python train.py --model="image-text matching model" --beta2=0.95 --eps=1e-08
Rows from block 3 of the fusion encoder, named by matrix and row number. Rows with one number belong to one neuron. Each number is 200 + 20 x the weight over its row's rms, rounded and kept within 0 to 999. All counts start at 0. After the name is the row's rms in percent of the matrix's.
# gate: MLP gate (fusion_encoder.blocks.3.mlp.gate.weight, 512x256), inputs 0-85
# fc1: MLP up (fusion_encoder.blocks.3.mlp.fc1.weight, 512x256), inputs 0-85
# fc2: MLP down (fusion_encoder.blocks.3.mlp.fc2.weight, 256x512, transposed), outputs 0-85
gate.53,085,176,163,205,204,236,166,226,221,231,216,176,208,183,176,182,246,224,206,216,187,251,194,199,185,199,210,189,155,179,225,183,197,196,229,200,197,201,198,167,201,215,202,250,211,229,234,168,183,202,249,192,200,190,198,191,209,191,197,174,254,225,205,158,198,191,204,187,211,205,249,193,176,170,200,194,248,175,159,179,211,199,169,175,201,202,180
gate.54,076,188,213,201,183,202,204,222,218,212,216,212,237,214,220,227,201,180,233,203,193,202,166,203,220,157,199,156,174,210,201,163,223,214,201,215,219,212,193,205,209,227,190,175,180,239,202,184,190,221,200,145,249,197,237,215,171,198,196,165,200,201,199,206,215,172,195,203,210,226,217,190,196,181,177,215,181,220,181,225,199,229,193,206,195,156,185
gate.55,095,214,160,196,167,240,194,188,204,202,225,187,222,195,160,198,221,182,183,219,205,177,196,243,224,236,194,214,178,217,186,197,232,219,190,215,171,198,223,186,229,176,211,176,221,216,180,225,228,206,170,194,212,171,200,199,184,208,197,200,194,195,182,191,192,182,192,200,218,186,162,232,179,223,180,235,212,222,222,211,198,213,162,170,181,204,189
gate.56,117,205,199,216,200,217,218,168,217,193,184,193,209,163,197,205,195,171,200,169,219,229,202,208,200,229,182,187,208,198,224,169,222,198,182,223,210,179,182,201,186,163,179,210,194,188,193,181,213,200,190,196,200,188,218,226,201,217,169,173,218,194,195,202,231,163,195,216,266,206,173,209,191,252,184,188,184,179,218,198,201,160,184,183,199,185,156
gate.57,101,188,217,161,213,209,189,207,214,181,213,229,192,232,158,198,205,196,183,205,177,176,162,195,207,219,223,203,188,197,220,204,198,187,198,173,173,203,198,208,190,183,189,201,190,207,174,182,217,190,226,200,194,168,196,193,175,180,180,192,219,184,188,179,213,213,201,199,198,217,198,194,164,196,189,185,215,190,198,223,181,214,184,191,190,234,194
fc1.53,086,204,190,182,208,214,195,202,205,208,210,186,189,214,201,192,249,182,209,217,189,227,173,172,166,202,228,186,196,208,209,203,220,189,211,190,224,212,204,165,198,213,193,185,183,219,210,157,212,217,228,191,199,198,182,141,225,184,222,192,210,208,183,188,210,193,227,204,217,232,227,199,176,177,222,220,251,202,161,192,207,170,217,214,170,208,202
fc1.54,080,185,178,155,203,201,230,189,210,182,182,206,219,193,159,214,172,182,198,171,220,218,186,195,220,157,179,130,164,207,197,170,217,240,217,203,204,195,198,204,231,221,221,189,174,182,196,216,194,197,229,185,209,197,188,203,208,220,188,175,190,193,214,204,198,158,181,222,191,221,205,208,203,170,228,201,185,185,170,181,213,226,195,167,147,165,202
fc1.55,081,199,251,196,202,188,218,218,193,236,173,160,236,201,189,174,180,231,157,200,230,207,171,205,180,200,152,210,189,201,169,170,231,228,223,191,196,178,216,209,231,226,233,210,185,175,200,227,190,201,216,178,198,199,245,234,207,208,191,230,174,191,200,180,214,183,196,230,184,175,213,215,203,198,183,194,238,241,245,194,183,219,222,198,190,177,219
fc1.56,077,188,154,193,184,161,212,228,180,211,225,204,202,177,215,198,221,181,187,186,195,210,183,157,195,201,203,205,229,196,190,174,161,179,202,201,176,187,209,205,200,211,221,182,229,200,175,182,198,215,166,212,213,195,180,179,192,199,236,184,195,194,169,158,213,230,204,194,188,168,214,202,194,210,241,216,197,192,217,193,203,231,198,213,230,199,199
fc1.57,112,205,220,193,210,217,182,220,203,190,214,235,197,213,182,175,209,191,194,191,201,170,152,189,179,191,204,202,189,184,223,206,222,178,238,207,162,213,195,198,189,206,199,202,207,213,190,206,221,188,211,217,167,194,199,194,209,164,167,179,211,184,197,171,212,215,201,189,218,232,223,198,162,185,169,192,213,213,209,235,174,214,186,202,205,225,201
fc2.53,091,206,177,212,191,182,214,202,220,169,236,197,206,226,224,229,180,165,182,186,212,214,193,188,215,199,186,243,204,219,234,170,194,213,195,193,241,185,176,199,208,212,210,189,230,204,230,173,215,176,231,181,188,247,212,186,208,234,215,193,210,201,152,189,182,190,211,210,215,238,193,206,188,219,237,200,176,206,198,212,217,190,208,175,228,185,176
fc2.54,084,205,201,188,237,210,200,173,173,182,221,204,210,149,185,211,231,187,201,222,191,212,197,230,224,177,204,222,169,218,179,187,198,185,223,207,191,184,226,193,207,215,199,164,181,187,169,219,216,193,179,192,173,179,205,197,189,196,158,245,176,217,204,194,201,192,212,230,198,174,218,244,198,228,198,191,190,199,242,172,202,177,209,199,203,219,234
fc2.55,091,185,220,175,182,194,192,180,181,217,226,220,224,194,183,198,190,183,183,210,239,195,227,208,220,205,180,202,197,210,210,197,222,195,176,197,212,196,191,218,221,169,204,223,140,227,221,204,179,162,211,186,195,190,199,189,225,225,158,189,204,231,168,186,200,214,176,217,200,231,138,130,195,195,225,198,218,218,199,207,177,199,182,216,221,199,228
fc2.56,092,168,181,197,224,187,181,207,209,202,216,246,194,172,193,239,185,220,213,173,217,192,168,194,185,218,191,182,204,168,191,210,236,193,169,236,247,215,221,148,205,203,203,199,164,200,224,186,181,220,231,174,202,195,230,225,196,202,165,186,228,193,184,212,193,194,191,196,211,223,221,196,209,182,227,201,214,220,215,157,163,200,219,182,217,231,196
fc2.57,105,205,163,169,233,198,177,194,195,241,212,213,175,170,198,192,186,226,202,175,178,218,182,229,218,206,207,206,205,211,198,203,227,187,157,181,200,210,192,213,210,174,168,164,197,219,182,218,179,190,181,187,201,185,216,164,172,191,212,165,196,169,183,216,191,174,191,233,206,189,206,212,193,188,222,157,182,180,177,221,193,183,163,181,164,208,184